A small contrastive image-text model, trained from scratch: encoder arch efficientnet, text encoder activation swiglu.
Rows from block 5 of the image encoder, named by matrix and row number. Rows with one number belong to one channel. Each number is 128 + 32 x the weight over its row's rms, rounded and kept within 0 to 255. All counts start at 0. Numbers have three digits each. After the name is the row's rms in percent of the matrix's.
# convs0: expand pointwise conv (encoder.blocks.5.convs.0.weight, 192x32x1x1), inputs 0-31
# convs1: depthwise 3x3 conv (encoder.blocks.5.convs.1.weight, 192x1x3x3, trained with AdamW), a 3x3 kernel
# convs2: project pointwise conv (encoder.blocks.5.convs.2.weight, 32x192x1x1, transposed), outputs 0-31
convs0.41 101:215099168136128117091105085077169137143080135115052116103135158142134088146100137144114125153134
convs1.41 112:081109173132157115161095090
convs2.41 093:106206142121161105071148163113092133160148111150112072162130196126105114107167107119140114182133
convs0.42 115:119133095150160134066135136066066173134119101131082109137147083169088116146132144113126180166176
convs1.42 087:120155143140092167161188150
convs2.42 098:147131142194144131169107156117132146114108155127188141136167133135141112118106138132183206162205
convs0.43 102:179134164068181149123114202138145105170149098142171100145158125073104141114169098129120100131156
convs1.43 123:173180156162142168102127121
convs2.43 107:137128130094108102129151112144081157125169151141086094125111121170089138127097131070048060114085
convs0.44 094:181104153107141113146192151091101148156155175146185126176189114109141101108183134123125100144094
convs1.44 101:083143136124116188078107142
convs2.44 097:155131110137119130158089146169132139085083147106117139118087162138063176174136163182070079147119
convs0.45 090:162104168141145142122085117090086129121091184131067084099154073132131084137164109164143170161098
convs1.45 093:117165113106147086080174107
convs2.45 093:061174132099110129121105089131088165123092112160149129090180169121128164163128140105181104190150
convs0.46 118:088097103121087124132131104153089115129105181151128090167180173099116135073140075105075181138145
convs1.46 129:108167099099068105129165143
convs2.46 107:123176128091163159084157119157174153132123144163144152161134222101107120138124121091091174172123
convs0.47 092:118184051080167131122151154110091139123138105141107129129068142134165087078095169114096113086112
convs1.47 073:166179111164174098138148124
convs2.47 096:129116128165191126168139158131173121127128063140096094116089175181172143097110119082109083091127
convs0.48 121:202033136118144118154112141074143141110172073116087128114104124134173125118135100120117110172139
convs1.48 124:156159151154087109148103072
convs2.48 111:193163159079099174093151141121146148102165181113181149117097086149137121165162150140142141073137
convs0.49 108:149160118166168187199095128095133120104129077182142114119103146114185114142164077167128117143113
convs1.49 103:167110150110154151167180161
convs2.49 104:146151129172103182115095153116149104116152133130114152157197076098103156051077114089128112105144
convs0.50 092:159074113153115132063099127099118113091164134114149113133126148075150159162109086142068074098076
convs1.50 098:096091087082143144157162152
convs2.50 094:211153110117104141155168136146129130172124151126108160125087120075116150097108157168110158049097
convs0.51 091:076153134142092097133132141113071161198105069119127097130109127120133135173169172162151117075167
convs1.51 085:182177118140103146097169119
convs2.51 079:173149109129131154183117141118148128098140107107060135114140163140208191150104191122144157147142
convs0.52 100:109156196139165097106132114147099183098097116112161105096112092099131066193109098129113087140157
convs1.52 124:083124154092172133075107131
convs2.52 089:111149107097146148157178174142148081097099042120120081138112168122129102081149135156144108075106
convs0.53 091:097076185109134171136096161179159172119152135112157097114071129113177166141155134098092159138091
convs1.53 099:156163141152142146168191147
convs2.53 092:145138149135143132122115159133189078118142145134226222112175127140132135122125151127132171134132
convs0.54 109:137113125192115100114145099163157145165172108120154119121139178068094176187115121087117100143074
convs1.54 100:115119167131104170078108174
convs2.54 095:109087081060157163122092162133097131138105123167175161156108121071142124139131120141064180156143
convs0.55 104:133107104115117152119178142097148173087133099075176118127113126120097131181093046108126095142072
convs1.55 100:166128180157171149138089111
convs2.55 067:122087125148134102181111188155111145095079117096136104057120144132143091121095171127162078175100
convs0.56 108:145081119073103108122142075079153134156155129124117155100091128110076184131164108193179149148121
convs1.56 101:088076098121158118150159167
convs2.56 127:190178142109110180088156101074162109106112159121125118105120102110118180130124135158075164073162
convs0.57 100:135070149196100094137167128153111066125122137131090157086121062093103135146150119184119097136110
convs1.57 104:088156148170074104118154108
convs2.57 102:159170156120132145119125144130189152165107067142114106104125116140072133184142137098091210146097
convs0.58 096:148121088156182108069086088107081128117095174128129108170109187092116193135104107143118103119117
convs1.58 072:127089121153119167167093180
convs2.58 088:111104168099144119090172139128106052185063140142099163187109114144121132114127164115180132153112
convs0.59 110:111097164084160152104144092102117107145158151123115190136180160065081158148181110126167166118138
convs1.59 083:194122101130141164147175129
convs2.59 099:081158139070075083097081153152144156167080129159126111160093118127109158159128113077169143161150
convs0.60 102:133186100100137091127166165124156205105105117161122153119118162142133131110122209131144162099185
convs1.60 089:150183111165153161161152155
convs2.60 095:139122112146185140171172175131177125129096067131069069124101158153172133115102124129138131110181
convs0.61 099:146092170159094093132171193086106178167096106102092105145125124098094143106125125135118083114064
convs1.61 088:081106156118134151110160067
convs2.61 065:056183120076109104126142175160109135124092089143104087165123131104176107109096115096121081172134
convs0.62 102:156046113142110113130147160140148118141125155138191132110106154137175150081154189121149185148177
convs1.62 068:152119185144122159137093180
convs2.62 097:084094131054085119133111118150157066132103121163182151109102091146107138135178115105158121190125
convs0.63 113:163100172169172099166151138098139140136077098115138077149134105145072181122133137078175109155165
convs1.63 084:117108157184092088090142143
convs2.63 089:081173153053101171131135138168119141185075152200133113166128139097142109136157121109133141137096
convs0.64 126:104111143177166070097142184112141119111096150096145081160153138131079165142128171059147125159154
convs1.64 025:137138148170084143075171134
convs2.64 084:076179120075103164109132145161128137186056111184143140117101120113102148154164095084137145151107
convs0.65 098:146162130110163075096158157110162085153095145126146145168161102157118140186146096145148152043102
convs1.65 088:155133151103113087176091169
convs2.65 084:109165134115137111130106160145113131164100089147136181190115048121149141115088120105187127098066
convs0.66 099:121125070147117149158154139114140167063123117045137141167143092099082133169082139144116089145163
convs1.66 084:131147142086087076102157159
convs2.66 086:072133161031106163120150159176140112140093094133117125149116101059128116148124142081141119158114
convs0.67 109:129149149143112156098146139098195110074104096100129080115102113099102181173103092084073141095106
convs1.67 084:098107125109180152135184159
convs2.67 087:110085128127088173151134106178150115153130136141177096079115176194113210126143161121150107135140
convs0.68 100:158117096072170180146114145109156106147213134169079106061113122085127139116125130139142163135140
convs1.68 094:096143167154136182152120174
convs2.68 096:076089103084110111140086132148141099153160117135212173131167099148095156122097127071134110154163
convs0.69 094:152108092144119139149089121109117092095132182167090130182167096085132142144119148131084066131056
convs1.69 127:083086107148149080138135087
convs2.69 120:095087099137098112128150078091141076112079045131109112112062091112113117122126104099095130157153
convs0.70 085:131173135081089131178105152117106102134132174145157107158101125124027094096114105128155147085108
convs1.70 134:095087076155127101146173125
convs2.70 095:051165137109097165123126218181168142112113127121124125100111116157080129113107116134111144149185
convs0.71 099:134154112127108107186127177103109099076128141128140106132143154057140178098155195107123167181142
convs1.71 130:141168111163180157146167149
convs2.71 096:185133160154102130135116117080109098098153174131155106068110124176160128160166180185140157147164
convs0.72 095:188130169116197123137175121147068148144130102138123132161168160117146148112174077141127081115077
convs1.72 088:158157119158113119112194168
convs2.72 091:199089107096116119198099112203116113160153143096144095154152094085132093139165110157138124117122
convs0.73 100:100123132129157195167163211116061117121118097142132126146150153146138065085111089134101104125127
convs1.73 082:145175200113153115139129148
convs2.73 099:105094158117176185062102166109168167169180083118130135114124126152137138142105126072086133129091
convs0.74 117:111133123166171202128157157135145115128100099091168108133116159077141173058094129094120125116071
convs1.74 106:151062126167102148145138091
convs2.74 085:161178080164137127127106090127130138105122172129141135100210169079159128139119173127102148198135
convs0.75 106:095126136093110090106134119174074161153151167124145089108211105178151101112128115113144131058134
convs1.75 114:165135085119121079161082145
convs2.75 101:142194137145105091128114117097124168082148132115116162158083195163115076124119145187164121079135
convs0.76 092:097139116116168117145121120091116113203138183143172189156101117083157157122156110139162117180078
convs1.76 114:113091084062141146111151134
convs2.76 113:163096138130110121126159160100117170116181092131102100139064087064150073126114089141080138086118
convs0.77 076:106164092138153155133080123199143188103167114134145186115104150132122120164146090146105153063097
convs1.77 098:114150172115182183128107132
convs2.77 097:096162156142116094127133127107196105157150145111108204077097177094116130096129081100124164105167
convs0.78 103:119209174085158125112156125126182139108117158193140097179131089132156165159149155137161148133111
convs1.78 098:157110110126151171061100133
convs2.78 111:117115115135167159136139145136113189186096169150092102063148164106088097110095081119132064127123
convs0.79 087:120054073143147144064141143164126155125186164121118050138123176118128147126108109158109098123141
convs1.79 097:079082131120091153157128171
convs2.79 104:176158100052144189093123096101114130135111145126141179139134107113198132104173149149105085108149
convs0.80 100:104108089117166141180084115153125125167172107139139171154135133023085125151114125176125127140125
convs1.80 082:121175103152185144114172136
convs2.80 086:114110113156169116100090117164190068146128172099086129141102088073145135093142150096153092098083
convs0.81 097:107111057179168141124192103140124110105101159153154112111141133098124129181076137069101088142154
convs1.81 107:108124089094115117115067085
convs2.81 145:073109174106134100108109144177111112205068147143131141188141097080095131114091133113168125139123
convs0.82 102:142104120115181132109138148217187138123122108108120100091111129164089096171123084171085121170140
convs1.82 111:091113069101161104121170136
convs2.82 124:154106121144093114110092158083142187173124117085133176184204110103156114160127104118130085125157
convs0.83 106:140156177085147115155089124092199141113104154199084097150177137103128106168108150114146101127095
convs1.83 086:108144086131114128170067161
convs2.83 094:061141177106168137113133127092068128124075143164113115104110117093090130132129090098104160165059
convs0.84 095:145145173098077156141105186137167165153062159148113066123161155161157078106109109123129128098124
convs1.84 084:139075088190119141141150134
convs2.84 100:084112155126184155099156126107143187118135116124176138103125185115153073076134060144145116139169
convs0.85 120:132079114101074175114136116116079121100135153153183123154128175091143178112109079150079138071131
convs1.85 113:112154098096185142111153084
convs2.85 110:162153091136137087123103069157156189094118143136140130153105179093136146172146159154133197170097
convs0.86 093:148169066129087110101140095108087104182058122103092148153142146197153117123156122158139154106113
convs1.86 088:153152101142071134124138189
convs2.86 112:132156123145124143039131112163120109156082130144142111159092072182091121116144099070162144126083
convs0.87 082:093075082195092101160135144073083099131123115178118100146124131090119133151119143124177166167095
convs1.87 077:128132121075158139171071117
convs2.87 071:079137147091075159144099158148113120182046100183113110161116131075136140107136099105140166146116
convs0.88 099:146097200094101132160064116135132117215096158133142112121159152112143138141155110113192104136105
convs1.88 094:094102115088110068141164146
convs2.88 105:103106171124156116111151138136108084134123037085117090083053131107102134117120112149167157112167
convs0.89 107:154150154144108159093146165135142097151108177136179109115190154102127182072125141109102095089067
convs1.89 081:099083073145151134159167119
convs2.89 085:177091161124119139185152103074146101101130174108124098119106141106124218170131140132110115149074
convs0.90 089:151123127135169148186094122142079165156137119072139079162110091068121152178106137147114156183149
convs1.90 048:136131176140184182121136151
convs2.90 075:127069133153128129156132121183132074136108155110147112174133063111056165140114147130136114087066
convs0.91 069:140083099105116161107121099120155179122125192099177090106086188115126142172111189160149104140132
convs1.91 116:118123067113133139059129143
convs2.91 083:136106136083148136120138128181129202148090125108169112203133137039122111128131113106171147131119
convs0.92 099:143190117072118128103168169135168076124096124170101087131088094099111133151149140134194127099086
convs1.92 102:133083128086095151098133181
convs2.92 121:074118092120114159126120134110094189157117158149124110152157128060101071080096058096130123138133
convs0.93 105:132159125121119142123157102130104169219132089105166153116164093191143109178112136137104091167087
convs1.93 093:137147080169165133127175163
convs2.93 094:130047109184098120100155119129141131079106087135115145100123108073121079168128199146146121153141
convs0.94 096:163107151192132129090144136076188128102142089118092169102098113148104175155108133186093085143139
convs1.94 097:087101167162140149161103084
convs2.94 117:177164124147186080043121151097112123116162074109135135192133175152108123123129117125130115169139
convs0.95 097:082125081149167121053131140158118115167157115162112109085121172088071093103115118180154148144148
convs1.95 103:150175162126081117141075120
convs2.95 093:101069139102155182085119082112156136088164133116137139117070113149162154105172095127060139128090
convs0.96 109:100158197095189109142153169155165097147096161160147094074156123112170127141156115137073132143112
convs1.96 082:112165070135168144106170127
convs2.96 097:117128171110128151110147107178175138172104084142131045163156165182163103139101096086123108111126
convs0.97 099:159108117105084112060161068086139127160063124151122154095164088133096120148128067148129154102127
convs1.97 101:131094101112185150115167169
convs2.97 085:186089160146130151125161070122166090086117146135087100108102129184131114129157185183079133125127
convs0.98 094:122062074109099096099119095177128140186119145155124077134104145159156134129067147160143091081129
convs1.98 129:096067084141161120142158119
convs2.98 114:159156149103117145100131132057175075095119100105142128115174105074130133082093079121079146088115
convs0.99 100:128144078142118110166119101083187165191112154124135173168073146171132066139150137114122142168121
convs1.99 093:121092118152079158163180125
convs2.99 108:092084172093099126028137131168121120149066110147101089156139135127096100148121089109121111139160
convs0.100 088:133078097182087107137110134133149161138103112088134146148096169174081134169101105098138079161060
convs1.100 112:109162150087143082163154091
convs2.100 104:117149154124151096105121190157048129136115096107103109126095176109141087068134069085145136153129
convs0.101 103:092128107062186114178126134167098110052187155144109133092134131107161155109135166125144152159130
convs1.101 105:144125134142160173099178176
convs2.101 086:160106135176118121113094100147152099093155140129091095047094137176180112135133155190112092118099
convs0.102 093:178092108207099135117168127106132148119140093149097163070118125106141144076160091130121077122180
convs1.102 120:162159129145109085151133064
convs2.102 093:150149131139111093108160153147064166038116131119122163124132081171155108154135072163104101099121
convs0.103 085:073091137143136111118216141110095161107140114162093174118101120084055145140112119172123107146138
convs1.103 115:085089113109103090099170105
convs2.103 077:120149131097148177174137137176131135182063163161113082113075103081099140119101101102118105133081
convs0.104 098:175129134127107087080149096119143113069104078111081110154121137154092183147081153102183135151091
convs1.104 094:198126142133156120164092153
convs2.104 100:101143158119114099097146177154114169173056139172144084146095116139079108111103084061138134143130
convs0.105 090:111080099171171118171132152100083073109165117127141150080101161072140161087086119158099099122119
convs1.105 100:128087080162153138162168102
convs2.105 098:117123093137181097133142154164107093136112179094135134192163121145172133102073149137074070093144
convs0.106 108:134104096151181103143125128124059171165151152189134058135142163072096153096130126138127126168116
convs1.106 069:177097129163165159162114158
convs2.106 078:095032104116193114120100103130122108152096133085149113100132120129164141065127161136173118164110
convs0.107 089:105115179161172137082109104109123108144143171165118136151081070141100148147136123136130049126061
convs1.107 090:139090081132131179114078118
convs2.107 093:043187137051142156109129126120111129172101075161153126146084163110134105141144135101103144141106
convs0.108 090:152121168106156117136117123129100146132123096139093180090185115163131152105149158104188124227118
convs1.108 116:065122161109111186138122125
convs2.108 081:167192148076116145149126094175065165119076172124153157133104124108180135147122174119098152145145
convs0.109 102:166138137168133148166141101107083117157146110166099076055128160073143113183131110159123163095162
convs1.109 090:131159183119166158155162098
convs2.109 109:082131107165167141135122108091182117060140120124087078126172094174101116100057140114150134107126
convs0.110 107:165123166100138080090127169108108077176127115151119149151120124094168107061093107152163164186114
convs1.110 094:145167148067124145081106144
convs2.110 094:172102137126132127118097091067156103075150166087117150104120149122145203106129128175055140148124
convs0.111 124:125112157137164135071167136146146128138179170117094075085112059126094133156157071111093104115161
convs1.111 166:108089130086093099088100095
convs2.111 072:107192139053128184136119130135126120212074144184136151116115151087112128098107144118118149113125
convs0.112 108:102145120138175141083117176157082069086090152146083161163100111094093117076153130176121113113110
convs1.112 081:115100144202156134113107096
convs2.112 107:140147175083210132091062139153110118103100127132133118153083104109189110090137144180131150132110
convs0.113 116:119086158152136139177110126127148158124154105114158142103108076163123204128114172072187178138153
convs1.113 110:136070154161101114111172097
convs2.113 105:174126133115140105117150097190115138136108146126122203163157142104092118102103097104186197151084
convs0.114 092:153111117087130134066109184153121131178174163086134122120103129155106157102098092174202155137102
convs1.114 093:074113151091173162098134126
convs2.114 105:214135087145087122115107112095113166079124145138150168116151148083190119095148141184104124100115
convs0.115 097:178153112100081130161143059140147129133122175060175144108084109090070100167115138128132141118133
convs1.115 155:077086082087143144114139144
convs2.115 088:083176169109161152143175143134085125047111074112130092179124087100107111119144117157128120142087
convs0.116 083:147155173066120079136125130119119085133132149138124132134166029118177161120119188136163134140151
convs1.116 094:143148074108142128074098164
convs2.116 093:117162159100130170114152156127085120160132140127095075148084188108080093146082112132142093167065
convs0.117 107:153064132148101075114175106121151090165120198130169119112082087154068132127122108164114138140154
convs1.117 103:162094080135137111074135162
convs2.117 097:104172120123144171059174159112150124162160114117099060143099193136086147090146112137133104121092
convs0.118 099:121163098156112102091201170113165155086136167127128102093153121120101119174143132186062107141102
convs1.118 098:148122120058092118156165143
convs2.118 102:172124103131090196124165062156123109177098155126118106180175101127110154106118132091067122139127
convs0.119 106:133098116153163169141129133118136123156074186144109145181105057095092160179106140114095088144168
convs1.119 085:103089168122095073147158133
convs2.119 088:121166159077148119152122140149138121168054085145158113206142098065114157122151146152104146123096
convs0.120 110:122075077189109147136136155163116100120156145082174151090143148150108151128099105160157123149046
convs1.120 126:089089083110162104111165108
convs2.120 093:124060164144111100179111108100124095111150064120102171140106070104092107114129066141135156137166
convs0.121 096:156101095079129086072206102142161188123113111076139134129127168096116099150166144147142092124111
convs1.121 089:078086163160125110154168119
convs2.121 073:179136114149136137181153132129153126204054126161102109132051108111104150092136101116123160115100
convs0.122 093:144147094161098125117166092060066181104087158141131140151178161124146115135150119086155151136182
convs1.122 071:086106106135080142092130076
convs2.122 093:106134148087106145165120116205135154201095151136161103148087125079118162137136136097173159135079
convs0.123 100:104142084086045128107178080118125096107157163106136143146092146117163115146146113095169169073123
convs1.123 102:109107156117054127166130152
convs2.123 109:119124129075100141155156199119097146207094144142103131178119129071134121111133073083115129161135
convs0.124 082:086100148154164094139057141125087109174129112151171099108136149196113153101133188122158112114088
convs1.124 085:120092157100100083111080099
convs2.124 093:040145101103099118131160123195148152143056144151137137149133110124113075124121122069167123153130
convs0.125 107:125133094147116178101181147177174117112122059113151129061187116170128105124124093138122078130127
convs1.125 092:119132073132159095100174161
convs2.125 115:067142076128148167151097122145150177163111109147125087180140092107127147109100091066112101144183
convs0.126 123:075130165078170086092135096146143111110112109117103139100158172094101170145121099146182058149103
convs1.126 104:172143106122116124148066082
convs2.126 112:069127175150156113147115154162200186158117078105102124131086126139112098162133111069104138161111
convs0.127 114:112132123177140192100126168133138174082102164147134131114164210086150125163134155139139068122109
convs1.127 098:129164148071109159076145128
convs2.127 124:083124092118123139117095186180143179173092100142131073138124116138082099095142072092167140097119
convs0.128 094:123165108087137155121110174062156073060129178116109132182120161091119108147101137167119105140101
convs1.128 085:174163068100123103153123117
convs2.128 097:083122115096159141170104087191121158148077142140090120113117129121183137121126058091168135183139
convs0.129 099:148080139143169101150105104134166120124164103144214115077118105134154193125108121164122090096174
convs1.129 088:164129162138091165148072145
convs2.129 115:105119167083150084159147129108163087185099128107169177156052093135099136168137122139159159151126
convs0.130 103:150146142136139131147160047122216131104088123182114148092128111205109129101119094131119125128145
convs1.130 106:157095153118095110179079117
convs2.130 114:073171096127144102149103162144147115146085130156175131158097132042151112137124128179187107117097
convs0.131 097:163118127112172101179116092167117164071149170159086076064137134176101151130129090107124119140099
convs1.131 123:127085113098139065087148134
convs2.131 121:068123144134128101115124197164117182174112142143141106149114134128087118107098058050140146118123
convs0.132 106:117157117126104093126167128122091104155132140146164125111125160077120067085179050092086138122077
convs1.132 099:120077142176131097172146157
convs2.132 105:076128118169113085159105181106162133200144149113165121183169144077084129139138102104136142153154
convs0.133 105:131062084158131071057157141117084119139089112165131088099171131111124169126111118092127174151109
convs1.133 083:166180141129181136119093102
convs2.133 094:052096122118160147155139179150115149151078091122148132163124135086089181145176151073126145152152
convs0.134 101:158130132132171182145075166110088102108142099113150120101100119070086145077113189090139119152085
convs1.134 132:155163103114094076105088107
convs2.134 123:058132131115124158115150126181174136138082108162125144171082104088132095150142116091098112174193
convs0.135 107:059144147158107136112128070147114152120120107112099093172115176083118143185124092099056128105107
convs1.135 096:155106113116068143120187109
convs2.135 089:099139114108124142144129140149127117216117135154124113168072096054075133095101101084153172126120
convs0.136 102:120116114173093143164140117147176096166167114131149161151183141102133147060110091087195114164117
convs1.136 095:147077148106090109118087087
convs2.136 068:103154149073132169115185176127102117161040137168152117139143160073108112137123138100146162128095
convs0.137 092:186090113133133142111149197149155144160143049090103092151151088148110143152100092087128113159150
convs1.137 092:132155190161174138130127164
convs2.137 077:099134135157115115170154115173155127066130112088153134092114136161114199133198162094168158124163
convs0.138 088:079095185132024109132135156152153136145147131177119145147137122089100120100106090105172110138158
convs1.138 106:145130062128147081172127139
convs2.138 090:160120174140086092128127201096120180151149156146134159128067155107102147141135111176093189126106
convs0.139 095:183050118129128166115145142152137110120146175129126171177122159128115121175097054167163100116125
convs1.139 127:059096128123174145142145151
convs2.139 102:155161139137083150110165095091109136113152185110133137112155091112150121145169171195134162049138
convs0.140 104:164147104153114123106125089090107191139115057105132150126108201166117188134144154114176096133126
convs1.140 124:196132094163159120123161136
convs2.140 116:054091140133125103127161182139141171209116128132121091146107132087060119146120095100126143160128
convs0.141 093:147123178115107143110154051088137133155144119127130118107161117090089078207147109174127136162173
convs1.141 119:148141118148162062145119080
convs2.141 110:162143103182149129132102140143105135062132088079112109136114173098182105099142129193176130128076
convs0.142 114:120109109206187066124176104159095108098178157138138156092094112095119139112143112087099139147114
convs1.142 131:125160145085071138158119086
convs2.142 103:108125129130136185115139084175196191141102097130120122120138113103085151154107102098115168196089
convs0.143 103:090108111163177065111156131150074106122101093113143152074146120121104188105191138161124132169142
convs1.143 113:157113092146137063166119100
convs2.143 123:070138109108173125131088126150063121146071143131109152178173176118159172078137120123106092140159
convs0.144 090:156118123153121167148113099182134120138158129213128084069127140118180068129134072147137146159126
convs1.144 071:113132124180154184146149087
convs2.144 085:089108120162123116135120189137106169069156135125089113087119102155064075188156139107163155128148
convs0.145 111:106119111153129070158153090178160112097125142183100169097089059108173154138133126085144119096099
convs1.145 107:113187096132084115104099159
convs2.145 125:166199156103119159140110108134109141166092133191162115165150115125187121135094145108074185151136
convs0.146 096:127157099108103115126159132144079080112108143116158165100138154083074144082113143202109073081148
convs1.146 090:115093126158072162102083123
convs2.146 119:094175135075103107157137162161150189179079117192127149147142115115117090118098142105161176138104
convs0.147 062:104091123118114128155066078159128108076150123061188145096115152147068137183133141137134151139103
convs1.147 092:102167110154135091149085080
convs2.147 111:080187152076137180138161140175100178116139127164101135125139122089141105162049114093131106122117
convs0.148 098:167171107098145157158095131098184114158083084122109141116142117172089109136121150148180046149127
convs1.148 099:100115192087134158159119106
convs2.148 104:145207119106120081111134151154119162132136181206118152100169144177148144136127171120112157097094
convs0.149 095:134107145171108121098129148131104101130130106090255131110146101077122098155124123145141108083112
convs1.149 080:135168162106097109080106085
convs2.149 084:133109129094121203158118084124118149058107083114081101084063127100149122128139156183133114137134
convs0.150 103:138135106084126141102112145172100139133169107156140058126226116164118122115160119162174148171127
convs1.150 109:112162188092109128159121167
convs2.150 116:126168122141136057125129177200091087158180100163176118151145128157097105129134161126109138081139
convs0.151 108:153200158124133129166118108101134129078195057157094123102086143118145090109163105145154153123158
convs1.151 112:126145190137076165102145128
convs2.151 119:088099131116154170154143172111116138099188115146111150144127070076107147099058085092112175135136
convs0.152 089:166097156102130054112130140130134125142183079097100187077131178095102140159114093143124122169099
convs1.152 096:166156142152109177174100106
convs2.152 130:118138170119185091065113136150125087104148124107109157152064090198151087142117125072127123149124
convs0.153 133:096173162126181154068095128159138154073108103144066120073171145131155114135158141165132095150136
convs1.153 103:106121123160069167164092122
convs2.153 120:121175148136123126123185158118092161132138109192112143111124181177170121107086171113120195162097
convs0.154 087:100139145108179171096119171174165142122148145095115153096072203090185132124112113156155137142100
convs1.154 116:146054108158124148127094103
convs2.154 103:147153141114084109110128133090089103122172109150242164118161116160158124167156138150162145133110
convs0.155 132:152081162090109123087132171108135098135182138085187135085136088153159121079154092100145162097096
convs1.155 088:156150148078073119095103146
convs2.155 096:125137101066162176153081122153107103086105157103119168095117122108180160179147175183150116132148
convs0.156 113:174075159057111076158124126110101135119216124123152092096114122096147164147111132162132150113154
convs1.156 099:065085148137119172107150133
convs2.156 102:130124111127160181162108090144099143041142167142153165100093084071129138123128130078148084132152
convs0.157 095:124118093132149119162137063090127167072094159161136072111150134173083155114107175086083122153115
convs1.157 085:137162149150194150121170146
convs2.157 114:113117119094076092062121106156122080096195174152111122077152119159143175155134126148148119107084
convs0.158 114:130141119079083151140197141092120167101165164100154163109091153163183145131169111126165162138085
convs1.158 175:084079086152142158126092117
convs2.158 078:130110153101175127147156177148150121152086139117231147125114122095079089128161138110173128165101
convs0.159 097:149143044158114172137081079103146154106170091120077125182110173117151150170129117120109140149115
convs1.159 092:149104093116110170083160170
convs2.159 093:077110144091118160087088124152101137173080135161103124151179107098086124072067086148108143147122
convs0.160 111:109052133123098144137100119132141118131195178179151107160143184079142150159093125164113170124154
convs1.160 096:146128176128074170112098154
convs2.160 109:113087128157137109138084086120149047150105153145106123154115079109103146180117067126141166187140
convs0.161 110:127070132061078128104162183133151099131175135104101084113186161162155129121164162141109142108106
convs1.161 075:193082100108120143095114120
convs2.161 106:103197109088078103143083129176137157166090159172151123147115137082134107152109157123190134146165
convs0.162 105:087142130085098134088158133139112139099056150105103093081178125105076140177180098150129148165133
convs1.162 078:107110150098171112182091104
convs2.162 094:081095149143118130123145135132122138174116145197089044103073155091129134138094177092121165120115
convs0.163 087:053185151128101131120095114129170125125156099088123106092131086180104142167134131165117054147112
convs1.163 114:149069160133087164140116097
convs2.163 118:104156121111096085171201138141142171182199112149110165117172134142152164099145142141171115111107
convs0.164 097:105107157127074163122149095163105157142165084084144085140139102159136137138178098083163092068094
convs1.164 087:128081098139188165111114151
convs2.164 126:106155152108123180149165113128180136162172107150096090104092120187144149136079123054129151103093
convs0.165 107:178137111147126065187115114109114167103177077092132086150150120115097125156099125070105081139156
convs1.165 115:145161068102106148155089146
convs2.165 133:105128096133135128177158174166159156106126108166107104161145148054162131099095149110060114155076
convs0.166 089:154102163124105085155138152131175135078093126117128090114096141113123111150083085074207119133186
convs1.166 087:069090094130115111167139160
convs2.166 100:146137158097046152132115121083114078137102143164148110133117068054161115113153122120073154122122
convs0.167 079:126177084106192074139142129155129105079072106104107147074089146097101110102131149118133154075150
convs1.167 098:153074137107095081166146118
convs2.167 119:080125140094112135174107104167153129163132182135121107204134119084113152126093085093172181158145
convs0.168 096:137103077081147097121084123156139155100172108106080164084104141116150143108162143219147107135101
convs1.168 090:088142096124167124089179102
convs2.168 103:166171134150112122167101058133129146127130073144165184091183133086137061129122119146165115152120
convs0.169 091:116122176163118083129137198149175123106136175109134162143071152116136035095126134125145114131112
convs1.169 117:141156128130146092075072101
convs2.169 100:092140131066089144175147135158111153160061079137153099122133079072077137129140106123141168105106
convs0.170 096:112140123110115197114123078093164159124139170119122075178134122111156097154155130146103047161090
convs1.170 103:121079073143146082153149130
convs2.170 132:076107135126139134134159130128171102133086087142106054158102156113081155130108115078142122214139
convs0.171 111:098164175162187119140170130154136124100102104116088128178079116140161051117124128141117193124145
convs1.171 078:081108094166092115163164125
convs2.171 109:119124083144075111115081150080180116169119166106129077149150174133119141134142127173109161058159
convs0.172 072:114160121101132106097148052152074124152102132151144169090059181112110130138083169118093107154115
convs1.172 094:108100143162111076118089084
convs2.172 089:075107127085085134132109152137132155181066168199139140140114095084092096102106103098152162109130
convs0.173 095:092160116090127093111074139184124130120113141109138100061136127163161110115110158168075120069072
convs1.173 105:178165122124075118115086149
convs2.173 110:146160117169157124123123122085138143064157126111155210115123106072174097121165135145071088146124
convs0.174 075:191162094115152174147128137138103164102175107168122114167106087080121109096126056158176140140125
convs1.174 076:097180165129097124148128181
convs2.174 087:047104126135157105126154129144111083195139155166174148152133137088079125109070131116077141111134
convs0.175 100:135157183183151162129145132137036129112079165129077154138178093122134129113167165135127105144113
convs1.175 097:137056154136100151098101145
convs2.175 101:114173184126113102139183177150063158113100097169116141102085183119129100133169123146158154099105
convs0.176 098:100109130092138121128173141182158134155170103093121085060145150111061131110170074144086144148120
convs1.176 114:127142103137161171070165103
convs2.176 106:136146159131101068100135164091106172214099086169155131167132149088105110118124129087131164123163
convs0.177 102:095061130155127131163166098158097073145146166141157126168113154101137093116093100160108139209121
convs1.177 091:094104140142127162084170080
convs2.177 086:097176144087116145098136139194131152154071126167140092168118103082149109097150090060117107107109
convs0.178 099:137095077109176143122060158060125103110157180141131069100148146151129122085112112135134075150128
convs1.178 101:058124155098126164162142122
convs2.178 066:198131094150122121163111125129093106156130187080118162127153164148141187154132200166102117129095